{"model": "autoregressive pixel model", "levels_per_channel": 6, "width": 192, "layers": 8, "head_dim": 64, "init": "kaiming_normal", "beta2": 0.95, "eps": 1e-08, "one_sided": false, "cautious_weight_decay": true, "weight_decay": 0.04, "adamw_weight_decay_other_params": 0.05}
Rows from block 3 of a small autoregressive pixel model, named by matrix and row number. Rows with one number belong to one neuron. Each number is 50 + 15 x the weight over its row's rms, rounded and kept within 0 to 99. All counts start at 0.
Before each neuron's rows are labels from the 100 images, of 14848, where the neuron reaches its highest value: "top examples" is what is common among them. Only what is clearly more common there than usual is listed. The data: rendered scenes of toy objects such as cars, trees, mugs and chairs. In brackets: how many of the 100.
# fc1: MLP up (model.blocks.3.mlp.fc1.weight, 768x192), inputs 96-191
# fc2: MLP down (model.blocks.3.mlp.fc2.weight, 192x768, transposed), outputs 96-191

top examples: orange object (41); yellow object (35)
fc1.293:35 46 60 46 50 31 40 60 49 36 67 80 54 73 59 45 51 04 35 43 58 38 35 55 47 37 96 65 58 27 55 78 43 68 46 63 41 55 37 62 58 35 58 37 46 46 40 57 27 63 65 52 57 43 39 54 52 24 34 16 84 64 49 67 44 52 46 53 68 68 41 31 38 70 47 65 34 64 47 35 42 69 38 51 36 73 46 28 59 25 60 57 46 38 41 26
fc2.293:62 51 34 35 58 45 47 59 57 66 50 67 46 40 48 70 54 72 36 70 62 43 56 29 62 47 34 74 68 73 67 43 68 30 64 39 42 55 61 43 62 58 67 43 56 42 41 56 50 46 47 53 15 51 39 56 49 90 53 86 10 40 63 35 28 23 48 52 45 46 74 65 55 22 34 32 68 49 64 60 63 51 45 64 39 18 64 39 51 56 43 33 48 79 52 68

top examples: table (28)
fc1.497:45 40 51 53 62 56 37 64 75 53 56 52 37 46 34 51 21 51 40 38 31 49 55 51 52 22 27 59 75 58 43 73 52 44 41 44 60 67 47 53 54 36 52 29 37 45 67 41 52 62 69 61 43 47 44 66 48 40 46 37 56 48 81 38 58 41 59 27 28 56 71 38 51 57 58 60 45 44 99 42 40 65 63 43 58 44 42 39 43 38 49 39 49 47 52 29
fc2.497:55 57 64 30 39 57 78 49 38 48 73 43 36 33 50 98 50 56 84 27 84 97 55 36 36 41 55 68 60 27 30 35 55 72 31 30 13 38 44 48 39 60 18 49 55 60 50 63 72 46 44 61 56 49 68 47 62 54 68 39 56 43 16 52 39 34 36 72 53 33 69 49 82 48 44 53 33 36 30 43 46 62 47 33 66 65 59 42 35 57 62 56 49 59 48 61

top examples: light from the right (89)
fc1.645:63 28 61 63 33 31 47 50 36 65 55 65 60 62 47 46 68 51 27 48 59 50 59 23 57 57 49 69 22 58 66 29 51 59 53 67 58 43 47 72 55 55 77 55 54 35 59 39 48 40 53 51 47 30 43 44 56 36 13 36 52 36 61 82 50 13 51 22 55 39 36 48 68 44 65 75 64 55 55 21 59 42 37 42 52 51 25 77 74 55 57 62 41 55 61 58
fc2.645:56 12 29 39 45 35 64 51 40 37 52 67 58 69 47 82 23 35 26 37 29 32 57 54 41 61 69 61 31 60 34 38 51 73 57 50 55 52 40 61 56 46 62 54 45 50 56 46 51 74 62 39 35 57 70 29 33 38 34 61 56 36 40 19 71 57 61 59 62 55 58 46 40 36 36 67 59 38 33 57 60 44 36 53 54 41 39 69 26 40 62 43 31 62 35 45

top examples: light from the right (55)
fc1.488:49 67 55 51 52 71 71 27 49 62 71 84 54 63 65 51 73 48 42 68 65 30 65 29 66 52 29 65 49 71 61 57 67 71 53 50 65 33 34 49 76 40 44 42 52 37 62 36 34 30 43 51 54 53 67 19 58 65 40 54 45 53 68 33 22 35 99 47 41 62 39 66 50 37 43 29 61 58 50 47 46 62 41 55 59 08 29 42 67 61 54 31 50 30 58 53
fc2.488:50 26 50 49 78 63 48 38 34 36 62 44 38 80 44 31 39 54 40 72 38 69 35 51 38 89 73 68 49 23 31 18 47 30 58 68 73 45 28 49 52 60 55 57 61 51 31 43 55 61 31 51 55 62 52 52 38 35 06 39 32 28 66 36 24 37 62 56 23 50 47 34 66 50 57 36 51 54 65 52 71 61 49 51 37 73 69 60 47 63 44 37 41 73 41 44

top examples: light from the right (61); green object (38); its colour: green (25)
fc1.699:50 43 41 65 47 51 42 47 44 39 49 60 52 99 53 67 55 70 48 35 41 50 36 81 42 07 37 35 41 60 52 26 70 83 72 41 55 55 66 42 34 46 35 49 73 56 45 41 52 74 27 65 53 40 60 30 63 57 25 45 64 35 53 47 37 43 56 43 45 32 52 61 62 12 50 41 48 53 56 70 47 53 36 60 67 51 54 37 60 57 53 57 47 72 67 61
fc2.699:54 42 37 40 50 44 45 49 56 63 38 37 39 27 98 34 28 57 31 55 69 34 39 13 49 66 69 45 70 36 49 63 35 23 48 81 34 51 20 68 72 65 54 48 15 45 60 47 33 47 55 46 70 51 73 49 46 34 47 44 62 43 27 27 65 31 62 70 66 33 63 43 41 51 45 73 41 56 59 61 66 28 47 66 53 60 38 76 59 69 32 67 65 55 26 39

top examples: yellow object (51); its colour: yellow (30)
fc1.616:52 61 46 57 34 48 62 41 28 95 35 40 38 72 37 48 38 58 44 45 69 55 61 60 14 39 48 43 53 67 36 59 50 54 35 41 41 55 61 34 35 69 47 43 68 61 49 44 58 64 60 46 62 48 38 58 69 64 37 90 57 47 48 57 47 48 48 55 84 53 79 35 38 69 46 59 77 49 68 71 46 56 40 40 58 28 55 47 39 54 31 62 55 54 26 51
fc2.616:54 55 20 55 61 44 30 50 41 71 45 30 57 49 46 47 40 35 31 56 32 41 67 52 45 68 61 78 55 56 58 65 37 94 55 49 37 28 28 22 54 57 55 56 58 57 52 69 25 31 59 52 54 45 91 58 42 66 94 39 53 51 64 73 45 40 53 45 77 62 51 69 77 59 44 58 45 71 67 65 54 38 25 59 56 50 53 48 51 53 41 58 57 52 50 92

top examples: yellow object (35); its colour: yellow (25)
fc1.681:54 66 34 73 23 47 38 44 70 69 54 77 60 36 40 85 43 51 38 48 65 56 24 37 49 28 40 58 41 40 75 51 75 39 42 53 77 53 62 58 55 48 47 40 71 51 43 46 29 70 59 33 49 30 46 41 49 45 78 32 44 52 38 41 56 61 61 42 62 53 67 37 34 50 46 74 04 44 50 54 83 37 59 53 54 57 39 43 68 49 38 55 32 36 46 63
fc2.681:44 35 45 24 46 83 48 72 50 64 46 15 57 74 78 70 76 67 60 57 28 60 41 95 45 56 42 55 56 52 36 52 47 20 32 56 48 24 67 32 50 61 64 31 28 19 50 51 70 51 55 52 42 67 60 55 52 43 29 58 26 46 67 46 31 36 28 72 37 49 49 65 30 49 47 66 95 34 42 62 40 65 40 48 22 63 58 46 74 55 38 42 56 39 31 27

top examples: count: one (71)
fc1.683:50 38 66 23 34 63 53 57 54 44 40 53 74 53 52 67 63 50 75 37 62 52 37 33 59 30 72 70 51 14 49 17 66 39 62 37 43 44 38 30 38 50 51 40 67 59 40 54 63 42 63 84 45 26 62 46 40 42 68 55 62 51 50 28 53 46 54 60 30 56 62 69 63 51 59 53 54 26 50 56 44 40 42 81 68 57 90 46 49 70 29 40 42 88 40 36
fc2.683:47 40 36 41 75 31 38 69 79 42 66 84 09 36 46 33 40 66 16 43 51 65 40 28 31 31 42 35 54 62 41 49 09 56 43 32 65 49 57 42 58 59 51 52 45 40 67 34 55 64 59 34 47 45 42 76 57 51 71 71 67 45 41 16 38 52 46 39 44 16 51 49 47 35 34 65 61 35 49 46 81 60 82 49 68 70 58 56 60 52 59 52 73 40 24 41

top examples: ladder (41)
fc1.364:53 48 65 67 52 52 69 73 38 76 36 44 72 53 49 60 45 39 36 39 48 32 54 22 45 44 58 47 42 48 51 43 53 63 26 49 59 78 51 52 55 53 41 56 46 46 52 83 39 61 60 21 66 40 81 28 60 62 64 74 72 49 30 63 39 31 64 80 44 55 34 80 53 55 50 60 92 48 18 56 56 41 45 71 59 35 44 46 47 43 57 70 49 40 40 40
fc2.364:56 51 48 22 49 59 45 48 49 43 70 51 29 57 57 54 50 14 66 39 50 52 64 46 57 56 54 74 43 43 62 28 45 50 54 40 30 40 35 42 49 48 77 39 42 77 29 56 80 58 48 77 54 74 48 68 22 67 57 48 76 41 57 49 33 67 53 13 95 53 63 47 30 50 39 30 51 58 64 48 74 64 66 54 56 44 45 52 51 45 47 41 58 79 64 59

top examples: its colour: yellow (29)
fc1.648:56 55 76 40 43 61 62 70 63 31 67 41 50 29 34 27 51 42 73 26 42 52 57 31 26 76 32 57 41 52 56 58 81 73 45 59 61 39 45 48 48 15 35 32 61 28 59 54 56 40 67 61 28 37 55 28 42 48 30 38 75 48 92 65 17 38 55 49 46 41 49 53 66 35 55 33 66 50 40 52 37 58 59 49 56 41 60 59 59 70 50 47 38 45 47 51
fc2.648:39 48 45 41 53 57 55 31 34 59 63 53 67 13 42 95 75 51 35 39 55 36 45 27 19 60 29 52 57 52 37 59 41 45 46 62 61 48 52 68 44 50 44 79 16 37 60 49 57 34 25 48 31 59 58 71 81 53 58 58 31 40 59 64 43 38 45 36 31 29 62 49 77 61 56 33 64 74 50 78 48 62 28 52 42 47 64 54 47 74 56 40 36 59 44 61

top examples: ladder (32)
fc1.30:31 47 66 35 58 09 43 56 31 82 61 60 50 46 57 46 40 32 44 43 51 49 63 48 43 49 48 40 59 51 72 31 63 42 55 65 47 38 43 67 97 12 53 52 56 72 41 66 57 56 44 40 71 51 61 57 32 50 55 78 43 64 54 46 51 61 56 71 49 30 27 37 33 47 38 73 41 76 61 48 53 35 52 61 49 36 55 26 42 45 70 50 33 36 61 44
fc2.30:42 34 55 58 65 57 54 69 40 27 46 30 43 43 55 66 49 51 71 50 54 70 82 44 44 15 46 37 63 57 12 51 57 38 41 30 48 50 28 56 48 61 26 50 55 62 79 49 73 20 70 60 55 51 38 29 55 69 42 45 52 40 24 42 71 61 49 35 60 63 56 73 46 43 38 68 33 28 34 42 78 34 38 63 53 55 51 39 56 50 31 70 52 51 38 24

top examples: pink object (37)
fc1.536:59 66 55 55 63 55 88 66 41 48 78 46 28 68 43 53 46 61 60 45 46 61 37 43 51 62 42 43 52 25 63 58 37 45 23 56 34 33 30 31 38 56 50 40 48 32 11 72 35 87 80 74 47 53 50 51 52 59 61 80 16 14 23 51 55 64 55 33 75 46 45 38 08 68 49 50 47 35 31 62 44 36 78 66 41 82 58 36 60 55 61 35 36 53 59 69
fc2.536:49 41 35 47 48 55 26 69 77 74 59 39 55 52 19 35 67 31 47 52 41 76 41 62 45 41 58 27 54 62 67 53 35 39 42 31 52 37 27 38 53 39 47 50 52 74 46 70 71 61 49 44 40 51 55 47 55 54 49 64 36 27 30 82 54 76 42 57 57 41 45 48 51 35 37 20 43 36 84 50 79 48 46 47 60 32 52 36 78 56 68 34 46 33 31 62

top examples: trophy (44)
fc1.267:36 24 32 36 34 32 44 37 62 56 62 41 41 52 37 36 32 60 31 36 49 48 68 68 55 38 59 50 63 60 49 50 39 42 46 43 71 62 54 54 47 52 49 39 59 67 50 62 60 45 70 32 60 57 53 65 54 56 40 52 44 56 48 46 48 24 39 74 35 53 49 29 52 51 45 50 20 68 59 50 62 67 69 59 70 41 13 62 48 26 50 38 54 41 54 53
fc2.267:45 30 36 77 37 40 46 74 62 41 53 32 37 19 83 70 53 24 58 71 67 46 67 58 31 31 29 42 47 63 55 58 50 52 45 63 48 50 39 64 36 57 79 50 45 52 68 63 57 51 50 45 66 62 29 54 48 32 42 47 49 40 54 54 55 68 69 74 40 50 62 35 48 34 64 38 34 63 51 75 63 39 66 71 35 52 49 81 59 44 41 49 66 63 59 16

top examples: pink object (35)
fc1.356:34 47 64 34 27 53 40 74 51 75 54 55 32 51 25 50 60 52 53 49 44 48 49 52 57 43 29 69 41 59 41 20 43 62 38 23 41 41 32 77 45 61 60 57 55 27 40 84 42 47 62 54 23 55 42 23 41 66 47 60 53 61 35 43 35 44 54 35 31 51 48 60 40 50 56 32 40 48 41 65 43 48 00 63 58 41 75 62 39 16 66 61 15 37 42 45
fc2.356:47 39 27 74 54 56 27 51 33 68 65 52 43 41 25 76 53 17 37 36 79 40 69 38 53 57 50 81 28 60 56 57 56 36 51 56 63 46 72 62 72 74 48 66 49 59 36 52 60 60 48 34 71 50 82 47 40 86 39 56 48 31 32 24 70 54 64 29 16 74 50 53 44 49 53 35 41 73 44 65 80 42 52 59 47 46 48 61 42 60 41 67 45 65 36 65

top examples: dumbbell (28)
fc1.393:67 53 61 56 49 43 63 43 57 48 35 38 38 43 58 69 37 44 69 46 47 70 43 32 40 39 67 33 27 53 62 47 44 36 43 49 34 78 61 49 41 60 58 56 49 61 60 58 35 86 32 27 49 71 62 65 33 34 38 49 74 41 12 59 80 78 35 25 69 33 74 66 37 57 32 50 47 38 34 62 30 29 46 47 61 47 54 54 48 75 43 86 26 67 43 29
fc2.393:26 36 50 42 40 71 57 44 47 40 23 85 40 56 57 29 53 58 59 40 50 83 59 36 59 60 69 51 57 45 52 53 59 46 58 41 72 70 33 78 66 52 72 42 38 63 55 55 39 66 50 63 39 56 67 65 39 34 36 71 39 20 63 30 45 45 65 67 44 76 60 34 73 27 43 65 50 54 48 69 47 29 59 35 43 58 56 52 51 33 43 51 36 48 51 63

top examples: yellow object (35)
fc1.2:37 35 49 47 52 63 53 56 49 57 50 44 46 36 33 59 58 18 51 69 70 49 51 69 56 56 83 68 47 18 69 52 77 65 38 51 82 50 47 33 63 57 48 69 39 25 52 47 64 56 51 66 51 45 46 75 53 23 90 39 47 54 44 48 40 43 59 35 55 86 27 51 52 63 24 37 59 54 74 41 48 35 26 54 57 55 19 37 67 58 53 45 72 30 51 53
fc2.2:50 62 22 47 41 68 60 61 21 51 35 37 50 46 62 79 54 46 47 29 42 40 77 11 53 53 28 32 45 70 44 49 09 39 56 53 54 34 54 50 49 41 35 59 57 45 34 34 43 35 73 21 56 75 54 41 22 37 78 54 34 56 49 46 54 50 73 41 47 56 61 32 54 57 75 67 48 35 39 39 54 51 55 85 18 91 53 67 67 62 20 55 75 63 35 51

top examples: yellow object (38); its colour: yellow (27)
fc1.255:43 79 56 35 26 56 56 42 38 41 45 67 62 62 56 68 50 47 47 76 59 21 48 52 50 29 53 43 32 43 61 59 47 51 64 69 64 67 51 53 53 72 32 75 55 68 54 45 67 76 83 63 63 83 60 45 60 49 40 21 60 54 61 58 50 41 67 51 52 52 37 49 53 43 49 60 27 56 41 62 32 45 71 46 65 45 29 54 60 42 58 79 47 55 39 41
fc2.255:51 52 71 18 63 80 07 38 78 45 35 54 43 64 33 71 79 60 38 45 52 57 16 84 74 47 42 57 69 52 57 44 61 59 55 15 62 37 44 36 66 59 39 37 57 29 43 61 32 25 48 56 27 27 51 75 62 57 36 53 68 54 39 46 45 47 70 28 46 97 33 34 45 30 52 42 43 67 58 47 54 48 50 66 58 41 65 24 56 47 56 36 33 50 70 52

top examples: orange object (35)
fc1.361:21 42 62 62 50 44 60 58 54 71 24 55 25 55 18 46 58 75 17 64 57 36 52 68 40 43 24 43 37 62 40 40 13 56 45 25 51 37 28 95 31 47 75 62 54 35 54 52 44 59 68 37 52 55 60 49 56 68 37 60 37 37 42 57 32 36 61 46 36 31 70 52 60 62 52 44 55 60 58 57 33 44 73 54 48 28 47 49 53 66 41 48 31 45 62 54
fc2.361:68 44 27 67 45 44 54 41 64 58 54 49 74 18 77 75 62 58 43 44 52 39 43 68 57 42 62 47 48 58 51 54 43 58 41 44 66 60 20 25 41 64 53 64 46 59 72 61 42 41 73 38 18 52 40 46 35 27 52 32 67 75 47 41 56 72 60 31 72 45 40 51 51 63 48 26 31 68 56 34 52 10 51 40 47 62 56 64 66 40 62 32 34 64 22 67

top examples: mushroom (33)
fc1.395:58 61 44 51 69 67 49 47 42 62 65 43 54 46 45 45 51 71 59 42 28 47 26 56 38 45 30 39 16 53 17 59 58 26 89 50 45 55 56 51 44 99 62 70 21 51 36 53 62 29 50 38 52 34 70 34 61 32 30 30 83 55 38 61 66 53 47 35 42 34 50 68 71 77 33 60 38 65 73 31 38 38 64 56 50 45 52 66 52 26 56 53 66 43 51 34
fc2.395:57 33 67 51 45 42 61 65 37 47 65 89 86 37 62 80 67 37 46 34 42 27 51 55 89 54 55 30 55 30 62 44 64 51 37 29 40 39 61 65 47 44 43 57 63 51 54 33 27 47 61 54 48 52 29 61 74 71 48 57 53 70 57 35 61 27 48 51 42 64 77 78 39 52 59 44 49 43 32 74 62 41 49 41 39 48 33 31 52 56 32 33 41 55 48 50

top examples: count: one (60)
fc1.400:44 31 78 83 53 57 39 66 41 46 51 63 40 55 35 42 44 30 72 29 43 56 33 63 50 69 49 50 39 24 30 49 65 76 56 44 39 39 36 36 39 43 70 65 46 28 56 48 54 40 59 46 44 65 42 57 71 47 53 61 46 66 57 40 39 65 51 62 48 42 61 42 63 29 09 50 30 56 81 74 71 32 24 49 55 56 41 27 52 54 45 66 43 60 27 58
fc2.400:33 49 58 57 54 17 47 64 43 29 18 38 43 74 50 64 59 65 94 08 70 52 59 26 49 75 55 52 47 50 65 22 74 57 58 35 87 56 69 49 52 50 65 75 62 70 36 44 60 20 62 51 54 43 78 64 39 52 34 62 32 60 65 34 43 46 44 69 44 35 41 66 42 54 19 46 63 48 77 39 64 36 59 59 61 57 57 47 64 61 58 72 42 65 44 25

top examples: count: one (62)
fc1.527:51 58 62 57 40 51 47 43 61 44 45 23 48 49 47 51 55 43 63 45 33 47 50 56 63 58 88 47 63 36 31 47 64 73 66 44 18 49 62 68 58 69 55 72 62 37 47 48 68 56 59 42 52 47 29 52 25 43 34 64 54 59 56 61 53 38 40 47 22 75 55 53 43 31 33 48 45 56 59 70 65 48 27 45 68 76 33 54 70 52 74 29 65 50 15 63
fc2.527:55 28 23 41 43 32 44 56 17 43 33 40 54 49 33 43 51 36 27 27 55 73 65 54 54 44 45 63 50 68 68 37 46 33 61 43 50 61 49 35 52 39 28 52 39 36 61 40 56 74 82 72 63 78 53 40 53 54 36 33 41 62 80 37 28 92 38 44 60 60 27 12 36 62 57 56 28 56 56 69 44 57 51 50 31 56 55 62 48 50 45 60 51 78 48 61

top examples: count: one (60)
fc1.115:51 42 45 46 34 31 41 55 53 45 49 29 48 42 42 38 71 48 62 38 48 03 19 70 41 49 49 54 90 39 39 42 71 61 75 31 46 47 36 53 36 49 66 49 33 43 95 24 61 54 69 51 59 44 89 58 72 64 33 33 50 60 38 52 53 59 25 57 39 34 66 59 58 64 46 29 45 30 49 84 82 62 45 74 78 58 29 50 63 61 61 39 62 46 38 52
fc2.115:32 51 62 38 77 17 43 54 43 57 23 40 55 17 35 46 23 43 49 34 60 99 41 63 57 53 46 63 47 27 45 36 97 46 53 32 55 50 64 22 74 53 45 23 52 53 57 42 61 62 78 66 73 79 76 59 39 65 41 59 45 75 57 49 19 60 28 47 41 59 50 19 60 58 42 63 59 38 65 60 51 42 64 71 42 68 52 89 46 37 62 38 41 53 58 48

top examples: flower (25)
fc1.13:54 41 56 44 75 18 81 43 42 57 62 43 43 50 56 45 47 44 42 50 55 48 63 36 48 55 57 25 71 62 20 79 74 42 48 56 63 45 16 41 65 70 59 43 44 45 32 69 47 26 48 27 49 48 46 52 56 52 23 28 46 39 38 38 24 05 60 51 56 52 19 23 44 57 31 56 30 49 50 62 45 46 50 35 72 56 33 57 39 43 40 43 41 57 65 37
fc2.13:33 51 60 40 40 37 47 53 55 42 58 70 34 50 41 52 57 54 74 46 34 47 67 42 67 40 39 54 42 76 73 19 38 50 42 60 38 68 69 32 50 51 84 24 54 46 41 45 48 52 42 37 39 81 36 59 29 31 46 58 54 40 61 32 45 72 53 74 49 55 46 66 59 52 45 35 37 51 46 51 34 40 45 47 52 33 60 46 60 59 40 16 49 59 67 46

top examples: white object (36); its colour: white (25)
fc1.64:45 37 72 70 40 64 56 40 38 73 60 44 34 35 47 34 68 73 70 58 43 67 62 55 42 22 43 49 60 16 73 58 30 22 46 40 51 44 44 34 61 17 59 45 57 39 28 39 35 30 81 37 36 56 43 38 41 65 58 64 56 47 50 66 36 59 41 43 47 42 65 47 61 48 65 41 31 70 28 62 77 48 48 73 79 83 68 63 34 75 76 76 56 47 61 59
fc2.64:78 21 43 46 59 55 39 53 61 50 36 44 45 33 64 90 39 48 55 33 46 50 41 40 46 45 54 55 45 46 22 67 71 63 56 33 45 52 35 50 53 67 58 64 57 68 46 55 51 55 63 60 60 50 27 39 59 62 43 74 51 30 34 26 65 58 58 35 49 47 61 56 28 73 40 83 77 50 65 49 48 50 57 63 36 36 33 36 40 38 64 52 32 39 28 67

top examples: light from the right (51)
fc1.155:40 54 40 47 58 17 47 38 49 50 43 24 52 25 51 43 57 45 51 49 63 49 55 78 58 41 89 63 62 36 68 53 45 51 30 67 38 53 61 69 22 49 51 50 41 66 40 67 48 39 30 25 42 64 49 50 44 41 59 58 62 66 63 28 46 58 23 06 59 35 39 21 59 63 59 59 57 61 51 26 47 55 59 51 40 75 52 53 70 43 38 66 61 46 70 38
fc2.155:55 39 53 23 47 53 48 74 65 55 44 73 56 39 52 35 74 62 49 24 39 58 52 16 57 46 40 68 58 44 47 33 41 63 62 16 51 54 47 43 55 59 51 61 21 57 80 73 45 21 50 91 49 47 66 42 50 64 57 29 61 50 57 61 37 52 72 33 19 42 44 42 38 53 71 37 27 27 77 59 77 56 55 47 49 62 60 12 62 26 73 41 62 34 50 60

top examples: flower (28)
fc1.569:52 40 50 44 49 41 63 46 63 36 87 67 50 60 62 53 51 33 52 17 49 55 55 49 26 47 62 28 37 51 41 69 64 19 55 06 41 59 41 50 17 59 72 51 50 52 48 64 29 53 54 32 52 54 70 69 28 44 55 77 56 64 27 46 49 58 48 54 50 41 62 37 38 71 38 67 50 45 20 46 45 46 46 51 22 50 60 54 42 53 56 50 57 33 78 47
fc2.569:52 59 28 45 48 41 49 43 78 64 43 45 60 48 27 46 56 70 50 48 58 24 63 40 31 39 08 60 39 72 54 60 37 25 45 38 68 44 53 69 31 38 40 59 68 52 37 42 46 42 38 19 47 48 42 30 23 52 50 23 61 28 40 39 47 51 44 67 37 54 57 54 62 53 58 54 22 55 73 41 39 65 74 42 61 46 43 65 53 61 42 28 36 71 19 32

top examples: count: one (61)
fc1.316:41 30 37 71 51 55 33 47 65 44 35 43 58 50 62 16 38 43 35 45 47 33 60 21 47 26 72 41 47 49 58 66 28 77 42 62 61 34 27 43 77 44 71 65 59 56 51 37 46 59 19 95 45 53 58 52 59 59 56 82 47 47 52 72 68 48 75 63 43 59 64 66 45 37 70 53 21 47 51 46 36 38 44 32 39 39 46 52 59 60 56 36 58 26 29 47
fc2.316:42 35 50 69 77 58 41 63 47 33 55 42 25 61 54 54 46 38 43 39 47 63 63 48 70 39 37 38 53 77 80 16 75 56 22 61 34 58 36 22 48 59 72 38 58 61 64 32 29 51 13 52 54 45 69 43 59 66 52 84 66 53 43 53 60 42 38 38 57 52 49 45 42 22 38 34 54 43 85 53 54 30 45 46 50 33 51 60 69 55 55 47 42 66 50 60

top examples: light from the right (67)
fc1.137:54 42 53 62 61 46 60 38 38 67 61 42 70 16 40 68 45 37 62 40 35 44 58 25 66 58 54 59 39 33 69 25 59 70 41 59 48 72 60 44 49 30 47 31 63 62 62 55 49 75 29 31 51 84 60 60 49 30 83 78 45 57 76 42 55 47 64 30 70 75 32 54 42 41 47 47 50 67 26 65 52 36 39 49 59 52 48 25 29 58 83 64 79 58 36 46
fc2.137:46 58 43 54 44 60 27 67 50 36 39 43 66 40 57 46 41 39 64 50 60 49 54 39 53 57 52 46 49 44 46 22 50 48 66 53 38 16 46 10 54 59 60 75 40 80 63 59 81 59 47 45 60 63 41 60 32 42 54 25 28 53 47 49 47 49 25 43 33 57 49 45 72 59 71 67 57 69 60 37 49 32 67 31 40 55 59 47 72 44 39 46 41 58 68 44

top examples: count: one (60)
fc1.280:44 48 56 45 37 63 45 52 49 64 52 55 45 51 59 60 28 44 25 45 61 44 33 43 55 63 62 63 52 68 47 51 23 55 43 50 33 42 35 53 51 55 58 20 22 36 48 56 26 72 43 63 48 40 39 67 63 96 57 65 47 13 54 72 64 27 60 59 42 54 74 78 36 33 62 34 48 33 59 30 65 38 36 86 80 54 21 28 68 48 63 40 56 47 26 62
fc2.280:60 53 66 55 50 67 46 63 62 46 72 49 67 32 65 50 32 16 65 11 40 60 57 47 38 58 48 41 67 75 45 46 77 22 63 58 37 57 39 26 46 62 53 54 54 48 51 70 53 46 31 61 73 43 77 32 18 40 48 58 42 54 57 33 34 77 46 31 71 46 26 54 35 44 48 52 62 67 70 28 59 19 32 68 32 61 56 55 50 46 42 67 56 64 28 26

top examples: airplane (31); car (27)
fc1.254:56 59 36 45 35 79 47 37 50 49 44 53 89 62 35 46 53 63 96 63 37 61 39 34 59 58 45 70 36 60 50 76 42 41 78 61 16 50 41 65 58 42 33 52 50 56 65 37 71 46 54 62 57 75 49 27 76 51 53 53 42 42 59 72 69 66 39 48 49 49 38 59 55 62 58 61 35 44 59 44 57 72 44 45 19 54 57 38 49 45 41 71 24 73 52 52
fc2.254:41 41 43 84 45 24 75 70 40 79 56 50 46 48 53 58 57 65 43 24 47 53 50 58 58 65 44 41 45 32 44 46 54 62 65 49 43 44 66 52 57 36 39 48 57 21 51 56 52 41 58 51 10 52 67 31 49 33 58 47 64 41 30 83 64 52 66 34 52 22 49 63 44 27 44 60 00 61 56 68 53 53 25 49 61 60 37 65 39 75 46 63 48 17 26 55

top examples: white object (35)
fc1.657:86 38 76 45 36 28 51 25 59 59 33 46 54 58 86 47 69 28 69 67 62 46 73 77 55 74 61 57 29 44 63 37 52 49 55 57 38 52 54 48 43 52 53 38 43 56 46 81 74 48 87 64 60 48 29 46 18 33 23 50 52 59 15 70 27 57 69 60 45 69 56 52 27 33 45 59 66 32 42 41 33 55 12 50 61 67 39 44 63 37 40 54 46 39 38 46
fc2.657:40 55 34 66 58 67 43 60 31 60 29 77 51 20 48 64 38 65 33 38 32 74 32 31 49 73 61 50 52 62 54 71 53 63 87 24 64 44 16 38 47 59 52 41 25 47 76 49 33 33 32 64 38 35 66 52 54 66 50 36 64 35 75 31 64 60 70 23 36 62 53 66 64 66 55 50 37 54 66 36 51 61 77 56 41 23 41 25 37 60 62 62 61 62 27 79

top examples: table (26)
fc1.726:53 26 44 64 25 54 34 62 56 66 50 46 48 65 43 30 47 38 45 50 43 57 60 37 49 34 49 60 73 28 63 28 24 55 34 39 49 58 48 33 44 66 51 53 56 54 71 56 48 53 78 63 56 46 58 40 63 55 80 68 64 32 46 39 45 49 71 49 53 46 42 27 46 76 40 28 51 53 58 76 71 50 38 50 38 59 73 40 60 50 50 41 56 62 72 43
fc2.726:63 44 70 61 48 52 60 69 84 51 61 54 38 63 59 47 48 57 56 41 65 54 46 64 14 39 70 47 52 40 42 51 50 59 46 20 56 49 61 39 64 75 34 51 44 57 48 33 56 53 48 46 32 41 33 66 63 54 42 79 62 44 48 36 40 30 40 37 90 60 33 70 66 79 48 41 53 50 58 25 81 46 11 46 35 37 64 36 35 61 23 76 52 48 46 64